{
  "arch": "mlp_mixer",
  "model": "segmentation model",
  "dataset": "patchworks of several textures",
  "train_examples": 72500,
  "image_size": 64,
  "crop_scale_min": 1,
  "horizontal_flip": true,
  "translate": 0.12,
  "rotation_deg": 10,
  "color_jitter": 0.2,
  "num_classes": 32,
  "output_stride": 8,
  "norm": "layernorm",
  "norm_position": "pre",
  "activation": "gelu",
  "mlp_ratio": 4,
  "parallel_block": false,
  "inner_norm": false,
  "moe": "top_k",
  "drop_path": 0.15,
  "num_experts": 8,
  "moe_every": 2,
  "expert_mlp_ratio": 2,
  "experts_per_token": 2,
  "shared_expert": false,
  "patch_size": [8, 8],
  "conv_stem": true,
  "layers": 12,
  "width": 192,
  "residual_init": "none",
  "optimizer": "muon",
  "muon_scale": "original",
  "lr": 0.024,
  "momentum": 0.95,
  "nesterov": true,
  "orthogonalizer": "newton_schulz_5",
  "adamw_lr_other_params": 0.0029,
  "magnitude_pruning": 0.5,
  "steps": 6200,
  "batch_size": 384,
  "epochs": 32.8,
  "lr_schedule": "cosine",
  "final_lr_fraction": 0,
  "warmup_steps": 1240,
  "weight_decay": 0.05,
  "adamw_weight_decay_other_params": 0
}
Rows from expert 3 of block 5, named by matrix and row number. Rows with one number belong to one neuron. Each number is 128 + 24 x the weight over its row's rms, rounded and kept within 0 to 255. All counts start at 0. Numbers have three digits each. After the name is the row's rms in percent of the matrix's.
# up: expert up (model.blocks.5.mlp.up, 8x384x192), inputs 64-127
# down: expert down (model.blocks.5.mlp.down, 8x192x384, transposed), outputs 64-127
up.267 138:114128108128139128134128143128129129141043143168128124148048128108128124128098128094118086128128128128174136159128089128144128128128128128113128131131100128100128119107128116128128128128128128
down.267 115:150156128102167128128128125084115128171154113128155128128128135081143150128151128128128128128190128105128128100107118128128128124128159132128135118128188128168128122128097061128128158128151128
up.268 058:128140086128128128128099128110128091128069128128122152128128140128128067128203171124128149065128128130128128115113128123128132128128128128128128128114178124103165128128218128128128157128128128
down.268 056:128128071128128128128126128167143128128146128128128128128136128173128128136115128128128065128114093128128076128122128128128072144068128128128128128128082128128162128128128135128199107130104196
up.269 069:196128128128144128173128128128128128128080128128128122083128128128051128052142128128128086165128128137128146128128128128114128128128128176128128128128128128128128081128128128128128122098128128
down.269 073:128128128128128128128128088128128128075128128045128093089122128128128166128128128128128128128128128083128128128128094128065128128128057076128082128089128128128128128128128128128128128198128128
up.270 120:127128108128095063128120200105128128132181111109128128128128115168125151128161128177114116128132156128128102072149128128157155128181109094162128121128128128128158159115128121152114128128151192
down.270 112:128160128121116117128128130128128128167072128126140128148128156156024136163128128128109128128128128152089128231128117126139147150082128154099128095128128128128128128160128128128132145128128128
up.271 065:118128158128128128100128198128135128079128130128125173128128154161128082128128128146128128128128128135128095135128141128172128128165182093128152118128164083062133128115128128128124128128126088
down.271 070:128182129088128128128158128145139151128128128110128096128207128098128130158128128128154088128128102128128118115128128128112086128128118153128128096128128128128128063128128128134128128128067117
up.272 064:088156084128128128128128128128128135128128128128128027108128128128128097082128126128151128128128117128128128128128128128128128128075128128158128142128128155105128128128128168128128149128146099
down.272 071:128128119134128128128127128128128163128114128100150188128178049128128128128154128128128128073143128128128120145128128128128128128152128128128128195132149069088154086142128085128128128134128128
up.273 113:128128128128162128083137128128128099128100174071128128060085091128128128124138110125128128128128128128172128111128128128103155089128159145149105177128128128128180128128128128128128128128128155
down.273 100:176128128156121130139128176093110128200128128128097128128132146128149128141128128128119160085159092128113128134128166128112099128128070128149128128128128167132128091128128116128128128128228128
up.274 040:047128128128128128128148135080128128128128105128123128128128128128128128128128096106128164128084128202151128128131128215128135128128128083155128108128175128128128128128134128128134128128128128
down.274 046:179135128128096128128128128128128117128177107169142128128128165128114128145128128128128128128110136128128128128128161123128128128128128182128128128167098128122164128123128128122143128128128128
up.275 110:128128128128128128119143128128128157128128145128061128128156161128128134138128128128122128128174107128115128128124128089128143119082139128123215128128128128128128108101128114091186128128072147
down.275 113:128128195141145156128128179109127128129122128152165132128130128128171114128128125128101128145096128129128099158127128063128128128098131112158118128150128122077147128065115128138111128129070082
up.276 113:128119128115160128128128128123099128160128109080128134147141128128128160128128111128169128121140128128048096101071128128128116128153149128084128104128140193119160165108146128109084130145115074
down.276 102:147187128128128224128128128128128128098128128128117097128128153119128135128124146128093114128117128161175153183145166092128108100126091141183128128120128076112181128128128128120128128128114122
up.277 080:128128128115150096178128128138128109203128128111077128133128128128074072074128097141149141152128120059125128128207128128166128156128114128096128128089128173166124128128169128128134128105128128
down.277 075:222128128128128128113227156128128103085128104107128144128128128128114128181128128128128128128128155191128134128075128128100120051128128093132085128128128128128123128128128128128159096128178178
up.278 096:128114146128128083123128181128128128081115110190128128128128147128038150079128158065100133167141087113128128128170134104177128152128128128128128128126112129128137135128128128164071091128128128
down.278 107:136128143128128109128104128128137139128128194096128128129128124103128135139127084134128135128094159148128128149128085191171107098112128076128128120128165135200128172128099128128128128093240144
up.279 070:128168128086128128196128111128128128128127090128105128128112128100128128160110128156120095128129128128087128058068154128121128128090225128036128110128128104128162105147100128163128117104128128
down.279 064:122128128101128140105128128137128128128128128128128128128128127128074096115128128077128128086128128128111096119128128192142110128128103183155128128128129128128128128128128125144075128144197128
up.280 128:142112128129128128128128135117076128128119192128130108128128118166128153128088128085128128114128128168159128128120128139128114191192092178129149126110128128134128087117128119128142140117153128
down.280 128:128128141099175139128107128151151128174086128128141145128114128128104128071128153128128148120077174174121128188128117128136128082128128128220093153128095121128128128128165128211128132128121175
up.281 100:128086128128158157134130127128128128125075128128121052128114128145139128130128146128139179140128132120127153128128128121135128128119128128128134128070080128151140159128128128128128100128128069
down.281 094:128108128128105117128109218128133128128128128128128143128128092161068128128123128128128107154108152115140111150156165118128128128128112098128128128140128128092125128128128129067128128058128117
up.282 049:124128133128128202102128128176100128128128128093071098151128128128122096151131128071087150128128128151128128128128128172128128128128105091128122128110128128128128193128178165128128151087128090
down.282 056:128128162134117160128128116128115096140116128128119128131128128165142128128128128159128169128168109195083126115128080128190128128128128128128128115169128128128128128128128128146128128182128155
up.283 123:128128128128105130131128128128128173164128128132128133128117109128128128128128128113153131128128143128128128128128128128128046128136148128132107056085128128110123137128128128128094123104169124
down.283 131:137126144128127096127124130129109119155158128163133055103138128149144128106128113085128168128104128128088090128128128128128115088128081128128134115128128128071146128128098128128128128128141128
up.284 077:128128128212105118128128075128128128128128128128128115053118128117128135172128128128128128128066128077145128128125073119128128128128128128128128128132128128128145193128166128133131115089134128
down.284 078:143165093128122159128118175163106145128128134128167175162159115146128128128142128128128140128128128144128128138111128128128128147108155128119128172128128128117118128099128128148128128178128128